From a checkpoint of a small segmentation model.
Data: trained on simulated stained blood smears, 48750 training examples, 56.7 epochs.
Rows from block 3, named by matrix and row number. Each number is 500 + 40 x the weight over its row's rms, rounded and kept within 0 to 999. All counts start at 0. Numbers have three digits each. After the name is the row's rms in percent of the matrix's.
# convs1: 3x3 conv (model.enc.1.1.convs.1.weight, 64x64x3x3), inputs 35-41, a 3x3 kernel for each
convs1.0 102:543479456530508530529492406507524501498463470435477494520423501509566528457490569492439446497455482524495471562503612529522547463474392492529504489517466462522523484396434440561562525528450
convs1.1 096:506466432494506551589531468451386492471528525482473454558554470514489467514523523436465490451490534470499549502466465488479521509574501494487513553575545494473531533498462466545524569467525
convs1.2 108:500452492484533561454467530460467472489532494476468482533537484538516497471409477558497485544473442466448451475511475593473487521563542513533511468546466513509484442469489426480433528487464
convs1.3 100:536498557470483505561561515458472557453518474515504509458486514523442511454457461552581525499444452475515465538508495472472526463566533507480483497498500500437500480451481507479430524445524
convs1.4 098:475496464473555534433485479502471456545485468465573425498493508446417516570553474394488506476439444528443481494570530444516543545478571546508468534579534424462524472466501442463512428518456
convs1.5 097:475445445531444470524585519520600494500497488550478491449525616457607481496433472454520479533601492493489494499458452458580503496506470533528497513536458482459489438459526464480500502465442
convs1.6 098:485469499523555519423559520479507490541481464445486465483475566501500546552455441520510504511460484571497475447450517539533497453503418448504503506507472523502541480406449508479518460501522
convs1.7 099:487470461532521577451455511509551513498489453458551476608493503484427448478427522464472514490498426626555462496519522514578493538479500503557492431465525516482573534489451494478503430471529
convs1.8 099:493466469591427521556552440492493468573566487534480478485423553452510440495440550519494515455467529477461526504493512509522520582497475541523506569539480530531502481498526491472557494526569
convs1.9 098:493467488502518441465537493469488468487470501413544533470504515518490544521598505442498531516553521517535507495543493554520474452539511481472457479551479464452482526512481521469551476476487
convs1.10 101:402404459559531444553487539486542397464534514475492504438545457559588489546445440516572437544506488493442453464535545556469481533443515450541544493394519475542503511474456449504421465514566
convs1.11 098:497498512564538526478586565527501570513483496501489507481566566539526496566489560488498543461506532466478555546459453518490548528443534493472486548512473511476511506467505460444469497515524
convs1.12 102:478530506573496540535518503506483479535520433461577501465452480586494551580500505490522416503498446524510562480436449535577458545419454543491553484483420492497440434489478478446547429482523
convs1.13 105:574429514576477466529482526498555508521553482522489520494537427528494445467521445453490467546510445559503507501482505500595480514494515490528491477626510545498536496479535548501421481547513
convs1.14 099:472441498460424458541520582525510498525648484500573485482463485511530479480472518548445482553527478498518563502500497464528585551514570488524483526505494491489456506542473489566494391424511
convs1.15 099:489515472588505532524551471451501529496527541478548465438555462495505446458532427470528469534529478469491405476572464446516503449450507501516529472545476472499475480498538455448435422443489
convs1.16 101:576455504497556569430497554445471525510562609475577489509424488496548514486530421496524530535442480482476476497492500493541528476474508533445476511517508544513484578442490491608564527456514
convs1.17 099:483577508448610470518465458520522461495601506534519480455483464472472518504464458529490490436548436555532558486586468515552442489517457466491497529450541545445498474472456533590534478499509
convs1.18 098:510470513479501535506523513443547542453485467569460513477547473545447522491460441519562494555455468484530576491463610471524514499604606462536490466488478510507503461483492477567470477537511
convs1.19 099:500486461481435489484513529523493505541505488489605494482511399501407531451460484509554543534552502482449556475505486506432402464453610547499434507496528565444554414517465466556500434438481
convs1.20 102:479633417494679478452466481497512589495430570561499541541544425539585502524480455457495419484543516502521477467477443498544495503452438488472543544519484541500525505513510514606537517456524
convs1.21 098:520598582502580422491499464426544456489569496543519475541452553428504524463478506563561578515445458435493486462567494543459520527482539490423496512460502528534528509567515542583492474473453
convs1.22 101:498509462516477506536542510498541464453601576496583515545508480523553548478474478452547494491487533454449541544462478502440434509579497443475488452456495498451540481558514477498511563482445
convs1.23 094:561513534501474537430420572496544433515491487486486452452557455553558508426449503457526515496472484541505417474553542517454491490528515551487498478512443495560517546433481556519484492516515
convs1.24 100:534560505472647522440571563510521513487442527469465528506493508522569515491414470530465501469528544543539509469496475477492503507502506493460553460527486516500486453531460485543495471530512
convs1.25 096:496453503485465497539486429498437497528515481454515487498528522533476525475527529496471483484538491441452516480473582519526474552494513487514456490535485467544538500468426405616511509489434
convs1.26 102:505542456626459490534506509501489500604448570490499504477513497434514491479479446497491520456433515537410513491383426460509479459554483487503547515478512503495523468511487602546487466458454
convs1.27 102:478466500437526519426518475533518520515519565531485414505442512504496486402506446554487459446551520442548530446479454472526429425451529490517528517503482508523448470466535491558436458533500
convs1.28 098:525526530570534460499542519543524496512503491453514531416569491484407576541636497527548516491492508491498476459517486499603510496528491462425507543467455493499471517484477559539493480490503
convs1.29 100:443440531471384450474547481457533525471583560496449545516556476508470461550525496477527510437482481536475465505495505547576533489548486491483546474589507491508537496492477470480516527514461
convs1.30 099:580459435541417453475583559498572447487531558490507484489463506527506483509596511506594498477550510469491503540461542558452516523583532481513495465459548533522512514446440409489468482540425
convs1.31 103:504483453497575479489515485458447487493459482439509448512471492421553499514523461522472429506516531528460499498543463555494513575440509477478495485490513455471456492445512464517558481494476
convs1.32 101:520539415468534440493518473497485443504447540496506497509467525502593450498515539541494461503490485539539423470505526489518493529547455523487494517518539488478554486521553550575503416558578
convs1.33 099:496504467491532500511648547500514526498459429453519535569473453453401533489583518534476449474494564451567497470488600505579560384559446540479504514573480425503488499545429527565514568522483
convs1.34 104:412506484470471474491561501507526390487499507466457431425488492542494552504493551621532399537466472519513579523518493483456418493500494497460502511541514488519545535552567564538486573481477
convs1.35 104:521512550517646493517487541583514524540581498570431507396496466537538525514497455466523503471473453525486480480496548542583485538478488513509401496471538496448511492473519496642508544477546
convs1.36 099:472570509476518519510507574569506513460513573477530545422582436503448486434455457519583431477464454440482458426463469589553554511480545481545481529444496492495463451502553384543528560516489
convs1.37 103:616494485562468473506495516570501469571489584541504538495491478472478552500518447491473484519491549512493505504529552513462491478516564484477494441515485477503484498456484511506480537516510
convs1.38 101:530526492502537545563476548451525425555429438522417485497527513456545497477476476510516516475607532504579498542529454602509464491495443550480462518521476465556481508443434521468536534516552
convs1.39 099:489565475533613486528555558480478479459444487436470458452579553449500537466530515508468558466514639449520522460509468454447525505475480458471481488463510533536520429472480492529483489519497
convs1.40 095:536452494521512501517529534559524476483472467444522474501450493450492522559557502489521510504427461552526564474463483490542504464454539480512428506514474483474461516474503473514474529590508
convs1.41 102:482418492461449478464477537591537456538499489516493511517501498536557476465506472508454441469482503461580500521566499461399438446445496463537481475531476511494430411460473452431539478534486
convs1.42 104:486463449471479540473474480528483510548493584503513509481554489480476529444478480445469453425381496458439437520434429488485482560523464500526493526512486470458495515415492471441483459483462
convs1.43 093:547521501538516507474497516532512538466481464491517522466490561470485461492506461539507522559582568493536516456484488554487492548506510440482484497433479479462430482491498512435439450492484
convs1.44 098:542518486469488503453492489524424511495517483477477505561532547510466503523491535455506492497476530515497497504454449476551431486615544479484486512509510445519486563483502542423541471482502
convs1.45 100:491537547548564493444453486562414504519515550591525471459529489470447466424484534532577511521561465503405445509477505548416460482514521474494465507509488532515478428503514415469469535481544
convs1.46 101:500519444496532464516456501514441484583499476495463522488506399465488484505441446468518428516542486621514559503487475465501481471487473500540506500508536480527517468449523474532491521624526
convs1.47 100:479503464535436412576484490553503463528504489520481466518468479494444469468506502502474454485451420501554462506436439545591409592478514470459451445516482458524443516469440481489477471510496
convs1.48 097:537443567517518479525519484527522496465504513529515428543429504527611504469457489511498539574574496543415475556460477523492460522528481518548423521465497531493525473479534487489519473496488
convs1.49 097:675542482585490620475477509445455428479473549471438506472420464419542412427446491453479515463567521465500466517479506492472530438606515456446516454448507549507489468467453513467591487521458
convs1.50 100:480480558480479474546545569520501555455503585462478493507422547521500530557468497556534492582476525589489502493493565501494523536548577512483531518422509508488469435494509485527491396497481
convs1.51 102:522531612469593560401440540490497490447494501441479498532485503476644557525472480504448487493509479504459466555517511522495491528491523394460500440522522450461466514448574504575554474499527
convs1.52 099:503481585536521504487449554549580490454480542499510424435442586504427554486488544447505505427522517473473438462495528516485478542412521486487514462499545509548472541535511529536535481502540
convs1.53 100:515483493546455509546567528509503498460462507431429525522494496445481537556530497504521474512537543439500521429508511430420610482488418482572482493488522480457495506554481499468463434472479
convs1.54 101:445448519509495546474462554438468523558508534569440487505524574442521528480483485541549533512472533446491459460471444547526441519512459527519457548487454505501527498500476485453533417462528
convs1.55 105:545512493596507498535516576482502439546501445498542512438465482490487511514412486516514529447532469517528527495475509525498522466521447494512486445502560439474501509517536544567501478524533
convs1.56 098:518420550444442529515499474479532502482503478465568487485452449465421521576512511545588536515486466523519518495503506503488462476382534498457472523494525521533537466438527505415459489485427
convs1.57 101:566535546503436487434527464469540543466520465488439480590448527559541468466498536485541515532483494455498523465491576508459465548627552487426524431514490532522476495483529517430395437528449
convs1.58 100:483481453497448531476478504477433508500465526456564542538458521498478552460464478513522553458461573548523439481508453466415509466475527461444521421497509465513493425478502504471375548561470
convs1.59 106:508527522581465555476491410526552519491465573446486582463479460443584473470494456545533498528538498483516456399472469557540542585517545473447533463488472464457535465501508504532472499403400
convs1.60 102:549533451538439535509512573465409460504525511508433526537503478532468508548521488429478450424459554524561599481436467539429461498504529541500481482476534455489532634505459556488431491537478
convs1.61 101:623501471469494504503462416441468499495537478457474511547405537471503589459440486483420474527514480436459447500436454486499459460435446462493553490550531498502551536484556488482489562565597
convs1.62 099:513449459452663476453482490551508512576526517505574525423504489550493483426495462590599522544561509444461553395489499502501482520403451523502518439492496456484478490470530431475514497527515
convs1.63 095:469519472541507452447446520425465553500551548498522478485573479523440466477452488559562555576455485480437431469530445442464578408441403503476511509434488495525494468532502592538491523476471